config.toml
arch = "convnext"
output_stride = 2
hidden_act = "relu"
init = "torch_default"
optimizer = "soap"
shampoo_beta = 0.95
eps = 1e-08
max_precond_dim = 1536
batch_size = 64
epochs = 14.0
lr_schedule = "linear"
adamw_weight_decay_other_params = 0
Rows from block 2 of a small audio frame classifier, named by matrix and row number. Rows with one number belong to one neuron. Each number is 128 + 24 x the weight over its row's rms, rounded and kept within 0 to 255. All counts start at 0. Numbers have three digits each. After the name is the row's rms in percent of the matrix's.
After each neuron's rows are labels from the 100 clips, of 14976, where the neuron reaches its highest value: "loudest" is the band of the loudest frequency at the time of the peak. Only what is clearly more common there than usual is listed. The data: single English nouns, adjectives and verbs, spoken by a formant synthesiser in many voices. In brackets: how many of the 100, against the usual share in percent.
# fc1: MLP up (model.blocks.2.mlp.fc1.weight, 576x192), inputs 96-191
# fc2: MLP down (model.blocks.2.mlp.fc2.weight, 192x576, transposed), outputs 96-191

fc1.341 100:124084153190133115104099129092131147141119114154084128132143135164113122125084120151121152148150131153112110126142121118119130124115134153070093101128136143108125143074140173105112124135112063144165151150112107086168132161140123163077114149136117103138155155133168151139100124121139134100
fc2.341 094:138086201121103155110154129148121132117098122150137111114122134110137127136142086107152094142152121171160170115157130106078116106109152118146132142129087115152156110168159144137118152122094181150126131129090175163070114100088115123168130169101089134078123181096137154164139104098100149105
loudest: 4000 to 8000 Hz (48 vs 14)

fc1.178 091:111088150108073139091150138129144133161104095118107115098125124132149101167170107131133130162096079151078157163106113125148121125142137112141090076140149131099152147139180089120117146120124123150144134105116070133112132138136122141149122129138172137137107099172135092113155149092156148138
fc2.178 101:108099144158109094152113121132105146122136188150127164149121079148144145180131103166140118140117126122094109168123108164109118121163156105104160095132076135119138137127075092135153082155091127121113093098099123152131133112107147200153122112143092085143101085117122100135105133125119134113
loudest: 4000 to 8000 Hz (48 vs 14)

fc1.503 082:102137145132128169146168107081132186105123150137107169132187160130101103131127138085119098179135141127103100153082151106169129132145118134149086134152167143120084152120150132160097170096113130099114155121143139110105129168119116176182164117132127128149129138115127114123128144144173054095
fc2.503 078:112096177138164139115108114130161140137101097150139161106084105126122111111119099164118120168085143118089197109167120117131154124118142107129135091082129093133146150117119119175131159153141119130083090156160130088178150104121101136142165164121104133142148131136105131150114100119152069130
loudest: 500 to 1000 Hz (45 vs 17.8)

fc1.390 111:139105106104134152122127143103100126127113109116147146156153125130136120134132122148111152086123120082165112133143117174111173116112123113092158126079130168190071130105138168087135146137129116136085130128116144120142095091108142145123100109112129134120123113138120126123125164086157141142
fc2.390 106:090119106088096117131155151150145169150113118111142161081100138148126164146098111114123064123108140171102142109091117154097144123135157108092116146163149120086144152136140123119131143146128146107115123160153142074115163121106119136189092146141104138086134113119129120138164128101073117126
loudest: 500 to 1000 Hz (75 vs 17.8)

fc1.413 098:145136134135104154142160152103138132101121099120121112121123150135108167114116150133147125149154142150134074081106146121120135130122091175129105152160087111126121117105126181155170115135166104133152179082123144124140127093141117100147127122160120144082095162112123121145104125131123169154
fc2.413 092:135175156118140125133141121165125126117164160121111176133163124108095100131102091104089133182158138152148113147131070126177151108157103138137116121126100099172142110118123157144127123094154157116104145141157133136148094112103108130124114134137139152161137185166126086104103100088138119127
loudest: 500 to 1000 Hz (74 vs 17.8)

fc1.541 088:123166143122125140094149122105119150138120112102115159122094172108122145117131129152130125093104114144137120153170103076108126173120121096142143151119119130141142132127128105115138117146133168111170131107122095123101074068113120171133124170119133173135122115089142109106141143148158146082
fc2.541 089:100149119131131152112108128128182079103071150156140112134135142149111107119094142151126111072113174130201153085145119107105113144142170118158150104110116088099138134135137129098165119140156105115139126155135119136130162133140114146106124114107127134133137140126141121082131121093132122133
loudest: 500 to 1000 Hz (50 vs 17.8)

fc1.116 102:124106182148125171123149156114150119125122113159123105177117140138176106176108099129071154138124124126141141067150172138112156169109146065113114107156145129119127141169125160138119132101135137166132148186118117125136145133095130120146103098096147117147135158156101125132142115165137154093
fc2.116 099:154138121155137146141147137115153132125194123151116114142159143052112140128118128111117153129164126084175155083135114094089116121111107128159178111140117094131166160125136130137135132119127129126139145153193106098124101077177132109152106129118102110099120170110161102113176099120137145107
loudest: 1000 to 2000 Hz (30 vs 3.8)

fc1.5 100:120148159110136103120130113120135112123121137107141124140089125122121160159132099175152109132152109118171154140118193107065094126099094099108109123146097123128120146116129141150130167144145108104100128132116134094136116121107079129140106193141147145134131130142103110172149126147111133155
fc2.5 098:119110120127106137115143121178128122131111118124114103115119099111111087116122170107112111104148133134110118102112099120156143128160150114116165130091094164140138111134103093119129182156117104101125082115121136145110161158083152101089130083140139138110086118189122118086120142085191146151
loudest: 500 to 1000 Hz (43 vs 17.8); 2000 to 4000 Hz (38 vs 4.9)

fc1.331 107:159144097097090130113126121159109102153086157110178122112146119102151135104148123185117158101151078155117127143166098125135123135134138074119109112086118118105149156093141122109156081129160158126118099087119115097150079159126121153135116134123115154113124152140097139113104108150120113138
fc2.331 101:120131108133102121147116128135083147120109141158080122111095093128150110130108101169119150107148129171139143124086106134139113131123058138163089124189139128105116144137103126152100098114156157112161117117138145095122142093097103128128150161171127153111145123161106169080143100114117108135
loudest: 1000 to 2000 Hz (27 vs 3.8)

fc1.303 095:120112115095104142112110167163126159137104128128118103129107134124138155125113125142108131083154118161117128100130141133174166131162186132104141128153161133137142119150137089104143113144148157145126128086100112085144150117102142106125107098092175126088100130130147108131129117118162128121
fc2.303 104:107119139112080099129107142123122097099110141165138125069151116097118116148155132195174151124126154089093129084135111119124167112114118134147123142123126124145095065136139111148092160128159140155133115146122105164124146099079152122145167131125126120190145099127121098153136099096120117119
loudest: 4000 to 8000 Hz (42 vs 14)

fc1.127 105:095109119157142068091133107132126077089129119150114130122161096130150145110124131130138121152153160139127142146110110111128116115130128173098135125171117152122115136113167138127182130124126114137124117116129126117118109122137116099146142079170150141153134168089112121109112135153115140071
fc2.127 092:104112143106130084140125112134119116166090131168138120148138069140141121129137094131059095108107127132129116096137137131127083130097132147089118121064106086151107129086103094112108154099110097121125151138128139088123121144119123100120088123158115133124107164175146168138130119150118099102
loudest: 250 to 500 Hz (48 vs 22.7)

fc1.308 113:135157151106133159130129115131158102123164139148127092155137195112121143128114096122113126116165112138140159135149114204135071109143132073131126129119093129123172124127152089101132121122123090174129108150126120082100113151150137140095121109141113125103129138133121120123136147131156113136
fc2.308 110:126122111116081128124118125143133125167147176132118105160137122120117121132126109083073196089138122126101173146117123101094141156138087158131100134157145106120136113140132103143177118148154155122146112153150099118100109088097092154104117119102102105092124141115116122107132123137153086123
loudest: 1000 to 2000 Hz (39 vs 3.8); 500 to 1000 Hz (38 vs 17.8)

fc1.389 113:121134137122111134149154170136066171106105107140169116110153151141146137134147117122115139144110122099133132145150139121133118155146134128137154128133112132132134126066111142143125153162126090094105109146116115174095140115095152097118122133122102124111126164164197077094084106125126143168
fc2.389 101:134130161119140090129078151127087140132127133175097108134108073097169144114107153158138095122118152175120136141120153129117160134104155137126140092135098108140160108146176117135161128162092124150133139177154128137151162124162123151135122153136128128112125176088136179152120131134177155145
loudest: 4000 to 8000 Hz (35 vs 14)

fc1.261 126:124123120138123126107164148111076160105123143119149135096146117127111091129150114143117135112122143129127133123123153183096181133122155158148115110129120141163163114138119105118157120125125118114113162142088127144100152132166070111085131070145140132131134138156157118107105125138087148182
fc2.261 117:141111176108104150110131172145120087121141135100103115126128155116138135160192141138119109159108115104137140157106147113100105137100122137135104135128132106134108132131135153141143112157109135094112099118097140144148140128123123121034130126117113108110143132131163165121113124118095093128
loudest: 4000 to 8000 Hz (46 vs 14)

fc1.196 105:125104128133153108114134108150178113108123111119163112115117112106101051139116205102109135095146140122126090156090141156123143119116166113142091121146135135117106181103118136109120085080172115110133141116137100139125193110192127150170108115106104135134100093112149102088118107107119142141
fc2.196 106:113140173150125121110106130133136120177142165123155132083187193120153152134120167135154143120101120125099153113144116163136108094130153123190128142096109154142176136149167117138083154148124131137100144147101105136099093126091150158101113137098130159133125115106121108160167113159125091128
loudest: 500 to 1000 Hz (52 vs 17.8)

fc1.527 098:163162114127137122122139160099108127160131087066133128175148085127127149144151129143117146151155101098112137183106164106157086184134162118138101150148113142082110111125154114129105126144125130164110141125125143135203120163125150127205143159144117111049127104129092146171156150111118114123
fc2.527 100:154132151131081136110135132115120122070111111131140118132147133130106143166144147165126103122141130144155079126185185122111106151121137107066133138105130122152131105134105110096108101163147122109129113122102117138072162108160110107046129126111148133213110133143144157144096167133109119129
loudest: 500 to 1000 Hz (55 vs 17.8)

fc1.107 098:136093136104130107138153142148155134106131150121121097164109112157122136107133112142138126168111140084103143129110143143129087117085088133074078120102178115109159103148176121154131126118116136108119121121144130135122148129133152146153183113136121145133108128199147107124111120143095142113
fc2.107 096:143128123114142089124123115130111097113143088130124129109129117133125090128137132156127148147162204179115104150118151158124110152159135121119140122129132196120110053152137118117144171116151124153122146169131102111129112150096118107143114116131125093090143107128088091123126143149116117053
loudest: 500 to 1000 Hz (46 vs 17.8)

fc1.154 104:140117077136109201131132159100123109139122129132182078101121118144120114128155128118135149145163118119150112124151098182161146142142143148118149139148118132110127115155087101130143144152148162112162159110098101108139088109127158138164138172156127087129117153152126078101091124150130124144
fc2.154 105:118115152104119093129117123140130114122145119108164129166166124088118122142144140147167110164116124170092158119144111149100121112147114095105145129093104108109110130121143147092132088127170142116144132133124148211132151114109141156145125116089119140157136146155137170100112106130110165118
loudest: 4000 to 8000 Hz (36 vs 14)

fc1.42 153:165133129131117132112130156136138135139146131129136119113143128086119144146095120127089127099183119116156121107129141211131117122127139078140115102145118106078136142107121069123143129115100148137164136238129130102122130111127128095114084132113105142119129153117126120121120074137129118112
fc2.42 143:133134173120140098122179102168131170155101131131131120137127145120130150135134124082100160121123133091103071118142110116133175133160136187093124155146114145139117105136120098118133155119095155104173175168119149110113118130113084137143138116101130138157102121141118130087115118141138116089
loudest: 1000 to 2000 Hz (39 vs 3.8)

fc1.375 104:088106137103118122124110159086176153154103116098126141119086127132122127139142117151106130117167087153158106087163139131140116144119140117129125124128141155122119130184138142112131134104121187127148136113116092128124094121099086152130159146114191130113116128126108116121121126126135125131
fc2.375 118:095115171103097125099143129186145137151100126158118060132118085138128145171128158143103175119131115097114115038143128141138131116125096109147084121150153138103125090084116164115156136166173137129103093141146132166056135177127132120135141100126114108148147105129164133185169143137133121106
loudest: 2000 to 4000 Hz (57 vs 4.9)

fc1.245 088:149114153043129153116120116128165092110107148109133152135168157162107117115128131178128109083113111083144141118153129081134118132158155132108118108136132151179091112140155133073152108121140146166128105077125100141152142124136111172161156142154136095116143140133157094120134131136085113103
fc2.245 092:118146166129141101134117104160118149165104138138132108124083103112107143091102141122125101074085146125125145117134125094103076151128126113136133132105120159094124124113132138144129118100139160164141133098200144118116142117132104091137130092086092122121093065109127149119120114129084101152
loudest: 2000 to 4000 Hz (42 vs 4.9)

fc1.268 106:156138163110128134152128141121135105144156120157104114165097097142133118129110126145153148087131167142197127140138156103127157111161108112103163125112120144148136113100170124149108120095182134119117106123105168109143111137105154115113141126112105140094140128138130126183108158163104097115
fc2.268 105:105153137124136157104124112095116137136110154141122118135142170137097115150170127143126109112123142132132136143148136125144101075105121164147137109136118082132128142157115082132138133102165156102151122128134167155118162139151153123143138124128134104134125083113134122092118088145108086124
loudest: 4000 to 8000 Hz (51 vs 14)

fc1.9 098:125129125086156166137136137107101130101104099138115092115150170136176129123131108132169147138097155104162133105160162142126118136138167103157096110110121127158094067093123105120136124075143165172135112146140159186111153120134133150130143097134124142115140106102143073149120144106130151104
fc2.9 100:123108106146103151101136125098090101137101133079123104151134170110143056138142178140076142196150165154108136141119097154100128119186164164126129111143130102099105101135116094124119107179122142113149157106134162103119082125145144157135129154156112165081131143117145084110118122132109162142
loudest: 4000 to 8000 Hz (73 vs 14)

fc1.53 092:137186089083104145110138135121130147147129081175112117163146112133142178093134096117122141128086123111139127101185114174113191097148166153090108078089115124153142113165152144097102114134132139118143103138123145125159120120129165119057134136114179166138143108149106161125118135132152146097
fc2.53 093:067157113144117136079087124140123133102100100158119137166140116139141082102135109117157130130135111096123144102158103138145100135157146130114161127126143138094150091131128107095126154111107096161123162110163110146091154152123134126155095150173103186118141119136122119140115140158164146120
loudest: 4000 to 8000 Hz (42 vs 14)

fc1.156 087:114155144097136135125158096109133102135087139122112137100092101132125114145136125167173144134106119132139140111134134114156128127144105140120141135131112083147093108111139146118071117094092156140067073102097138161118138099123131130130175122110125122105148132135120109121151141102152143182
fc2.156 099:154099165127114143131118156139133139126124142151116121159140204130131138104169139151102166079124093143104106149103130107148147138125095134146103144157150132112122124117124183114119119142106150125130104104108134169081122171158106142130183074099133113163159121130132151129141113121164110119
loudest: 4000 to 8000 Hz (50 vs 14)

fc1.220 100:134141142132139167128148168158148119138125104164156148143122128123164159108107129178138123138105108156201142141125121130129121153124125098142124175109130121150126141144133151144126136132143112091135105096150142124149171130129143136126098141099113120144127126154085168156146100123157162138
fc2.220 098:135140151131127088144117123144135151144165140124111100104116116132112098132101125132125102091113135162148111068168137138136117139140143095117133089118143119139149134125090127067123154151132133135096144151158139158142119127134168131146143096161123122098138207145117105052152074115120136145
loudest: 500 to 1000 Hz (79 vs 17.8)

fc1.276 095:133147176164117119160164117131142172179122066137136153144133132120109143087126079121084128096154083141136126110148151134134138100159111185110137157116057086125120134157152091150134150092080160133138160111106124100146122094148173149120155118138146136141157119135085127113151135138086141079
fc2.276 093:138128142164134134128132103085151146146148150131128123170130164156118123088111092116149118084128129093156122133142161167122100108080149090129140129135156113147150171176104143107105123080137154155129104165143158163159107129121164122123176163183135163125097083132165146094106124132114099176
loudest: 500 to 1000 Hz (81 vs 17.8)

fc1.234 086:120125101153149128147124163088145093127116118111153130125122118130149165105140147181157132109098157123140147099142131138107110081156117155120143149154132110135144105085121104098098143117112152148137159119140095119123185151132120119140168144113102123114145170141198073110093064101133152165
fc2.234 089:122106132136151136153092154127102137127148149123143155138098194122133090093092087147136147134125090136114108161148148115126119063131148127098116142109147074143144108151157144136160138107137100159108142128135088117158103129154145142090121149136153110134127154118138126137183134139172141149
loudest: 4000 to 8000 Hz (38 vs 14)

fc1.228 112:122144141097150115109124147173140093171122112157131115199112113109128127152096116113131144142135120147115142138101126111155129154152144126107092130166135123106054088146107143109111135151140078105156111150082127127131105095112118157148166125105107135148171107139172152118120163117119113123
fc2.228 101:107106175101120124111115146125146135140126139175170116137113154134097107177167096081142111193145132116102131086165118094136105131126141097115124131074131104177120155073136103142138105113102104152101133140142171142137140098134147111145151140133111117116128081135133122167144148173153134169
loudest: 500 to 1000 Hz (40 vs 17.8)

fc1.569 102:142102148133119105143114150111136113159131126120139101124160143111062120150114159137085153132125143128121142124129079156110080135130108126133150100141098125153124145087117129148130138114123105193090124115099103124163090132156081118135114154149110149150151127143116147124103153097122123153
fc2.569 100:146115100137114138165103123163114120106132126122100124133102153107141149132132099125109156073107136122127131131117170129130129147131138126136141121116121143159119143122092129144148123131111113067124152131138147138127155139147104118121173093102118158133104142128115156081113130185125124201
loudest: 1000 to 2000 Hz (25 vs 3.8)

fc1.528 095:130093122136100119123140131126166123102140132158145068139156115103125098153119109120112092078089112096150082112118126130136163142154105099122126130118116152137107116198117122156120156120156112095105142157155167153109113125145129106127122149146128146097105120167157133173174140092137113101
fc2.528 098:142132131153172134077139099111150125109161090144100132115157174130127157122109081127150155113116141136121117154139142161096120116165132097148115126154146116150150111100150117150115147183121123087155125161100144139100138109145115127130153150169150128095109128131109149059121183123144133143
loudest: 250 to 500 Hz (53 vs 22.7)

fc1.307 102:115102143141139147120142124132111105078173166116146104115123122132106116124116111148133119138113147146149092127097090108123134139143138146094131122121139177133125115125163125168102127157118145116130129131129160096125129139115112113104150129115095198112152149127129121102065113144128102082
fc2.307 101:156113145155082114123130142128132156158123104162096124164149140105136172117149125172129099143142126144113101131135140136140145158090131139160118152162114109125115176129084167117114162109103105139120115137146157151170176145126118100134131151138096106096129113139091171151140128163096133147
loudest: 250 to 500 Hz (54 vs 22.7)

fc1.239 102:126099134087126125159129169132129129145094123088100092159151118137172131147108115128091104142115097105124174139102117119134167121147078146140114140088111147135153106155142152093132151107141099128144113141120109144105132166129140184125109167153129104141138081180155120106131113140146114131
fc2.239 103:077146120134113172077165155120137106143124146104128097120125148104150119126135126128124134139140141149120131141117079163077121126166111106113116071207120141110103116131121108094130142155106145130108130151149108108165119103149110110134107141112056122074105122133119125148138114119145115124
loudest: 4000 to 8000 Hz (43 vs 14)

fc1.530 092:145100131118116132142124152111118112090091091107159114124139177158091130128164090122117118071113087101153146140106158127140108128167117115078143114078087110136119142114142158092121137107131133151102125154108132149138131121144139098118114125097121125125149117088112087130121130089176135144
fc2.530 100:135113124106115129107159158115158096115103150112135158179139132108127100074103137126105104132058130130159133112113072135110105110115114144153119182153187105123119131124119122159150129125180104109120140105146146166130100112160117133145091139131147120144140138139137122137089144137158118177
loudest: 2000 to 4000 Hz (64 vs 4.9)

fc1.151 098:130118160098131126146113156098108152103130122127113094104128110081150075112194138104146132145107092165141153125139154123155080122114125116095143137119157131158144142134136153132112098110131118175142118116185128097113113117169150101113172158122101135124171146120071125122159150121146138122
fc2.151 101:125146117145165083150107113103112130157151128119141163175124107144144146103136134096080082138114139176145130113172094175115105113121131113122159116139135149141122112129105139166073164165099137083073126122101130119146115142107099169084149089134113152097123131173135167093136154140142094143
loudest: 500 to 1000 Hz (43 vs 17.8)

fc1.320 092:122136123151140160126119120122102154146113173104145149116117162127118112080096112125068138140106123142144146121135151101115134130166173108137123108166126162108140081110122094135159130160115122147136141132153087110110123158109171111159110129111125127114124125179070152144094118125142096139
fc2.320 091:104093116150123158165150171111126123095187129122114114138108137125115107135139154138204149069177110077114134191140138134108135156129123111117141126134098132155096129125086092142156150140113141081105124112175106111146112116184140118149153160181130127130121102132113130104168126130105111089
loudest: 1000 to 2000 Hz (49 vs 3.8)

fc1.445 114:131125119127120168119142099085116087145105123137120116152129157127106097102131113171072191143111108148136125134127131151150157140125111144166154111130101150190112110117126129121134144100166157113098126105153127142152144117144089124110082117142126122093091094102111122100121137157103147075
fc2.445 111:186110087076144118138087115139129129145132152126134120137154120122106097178142165160154147131105117118107111093160078124129143106109128109127103103123142137126108086131082117144121106168121129151114138115139150130155139145178139123155159119099142171117137099082154125135103130137172142176
loudest: 1000 to 2000 Hz (29 vs 3.8)

fc1.295 096:130102115144173124166096172162134127127141135145124130095161103144142173148121138137133120109109141134111145103189127071158133135172164119140098071143121132113186170122148127101120123127096119184142158101121101113106097127146140117166138099123101158137130088137146134115159093115127145106
fc2.295 097:108120108134127119100118091107098155110146144111134131142113148141124099127118135146188146131073112105108120105129165146140097156132120131096113150147130096121129091195131124100108139135112134117134149115125152142112137143149116066093120128141128129134142162093159115148181106126103135110
loudest: 250 to 500 Hz (61 vs 22.7)

fc1.493 099:125125136162104154130163129129123104177130139103091148134135101126135126100090142132133161100162144129195117136130109185132090088186121109124149139135106115125101130125142131123148149102091112117139124176124092057175140114132130150118141141124140136075142144135122138131131120135152158073
fc2.493 112:093112109118127108096137100159140161161128107146144145138120143149102147115110107129139118103178111106123124168131114141109163116156123145120145167141127130145132143095131111100132150136148116155138147147100138153089135129147122115113066155145165084154108138157145123109112134154110129125
loudest: 1000 to 2000 Hz (26 vs 3.8)

fc1.393 098:139142165130109120099100115098126096185112156141159120111160080176133090143113094122116104134104132114152112178114147142127103165105142106114120158106147131122109124096153130127127158117125118149149146146119101144096039151140116150170109156128127153134148166107153104135108150156162104092
fc2.393 093:135140125146143162163129157128156179109128130163134152087082137114112146163143091145126130190122098136124090160143137147143092130178147140140141142167109159104124148155139125149123100132151136082172123148094116095132165135131079125130127148116171128108068119131148128156082161104150138129
loudest: 500 to 1000 Hz (51 vs 17.8)

fc1.36 086:150078111165112162151148116117112109166121151123116142140108109108092129121146130143126100150112070136137102144108104148114170100083141144129100151142112136146135148147152106141109192136152087106165143123096135115114116101132081134119131144129115140160156153155184112103098121128126143129
fc2.36 095:124147127135139133138133123131128123136156133106148162179113074126089147144128108105140084164094129160110121128136125136117122115142109107156140136106115083116123128095148129108117115141126084163118141159103155148102142162119124137169133121151113089116154104112084141175159109128107125146
loudest: 500 to 1000 Hz (88 vs 17.8)

fc1.305 106:132111110161102119123109167093153134151121100139132107126118077125115126147142173096131122096137105093112106148111135157094096160191134157125140099152105100085110129169124094121133107140121105141110133118092125095084128172119118123165094121131181117092125089115139162148149138147124111114
fc2.305 100:187099151118144158148107155184121141085102134138117115143091112074094128099139120095148144133107151162118142122104080110152118119111123114115090101139142143180100138144129107118124102109180113099127153116101152131136159129155134154113129129137103145155103119145128127100181138139063139124
loudest: 4000 to 8000 Hz (64 vs 14)

fc1.49 102:114131146165127151117147147149170196122162117117139141160125180129138154125144135121141128085119129077120136143127119162130149098102152153134114164089130142132131078148157158114144117106154130108108139122123098135117182179140111170095104076151100127129123149122141150086119125148137131143
fc2.49 106:141107125104108126108135171142118068150138143152166150133142121119120134144099198119122135128128080117132137123139132132152127105145140068105133145167109152181106122069127109091140138116168121102141142103095126158138095146122143151126101147093133119133127132117113116142142136126162128099
loudest: 500 to 1000 Hz (59 vs 17.8)

fc1.10 097:144102152110119170151138134145145134109130146103127126132130067119134112115090123089127124110123166110100149192099160152140147118115141159178134114127121115133148159099141170148153090110103116140162077103116114154138136134150096145136120112139157145156136151125168125103125143099104133077
fc2.10 109:110129097117147150090120138140121119133139153187139081153136147115092131159106139148134143102137126124146118120099152186145131122109112152139144163110114117130144148124136144141083136126069135107107124112113130132160169103154141118130124134194160177164131153114125102134116139115133134105
loudest: 250 to 500 Hz (46 vs 22.7)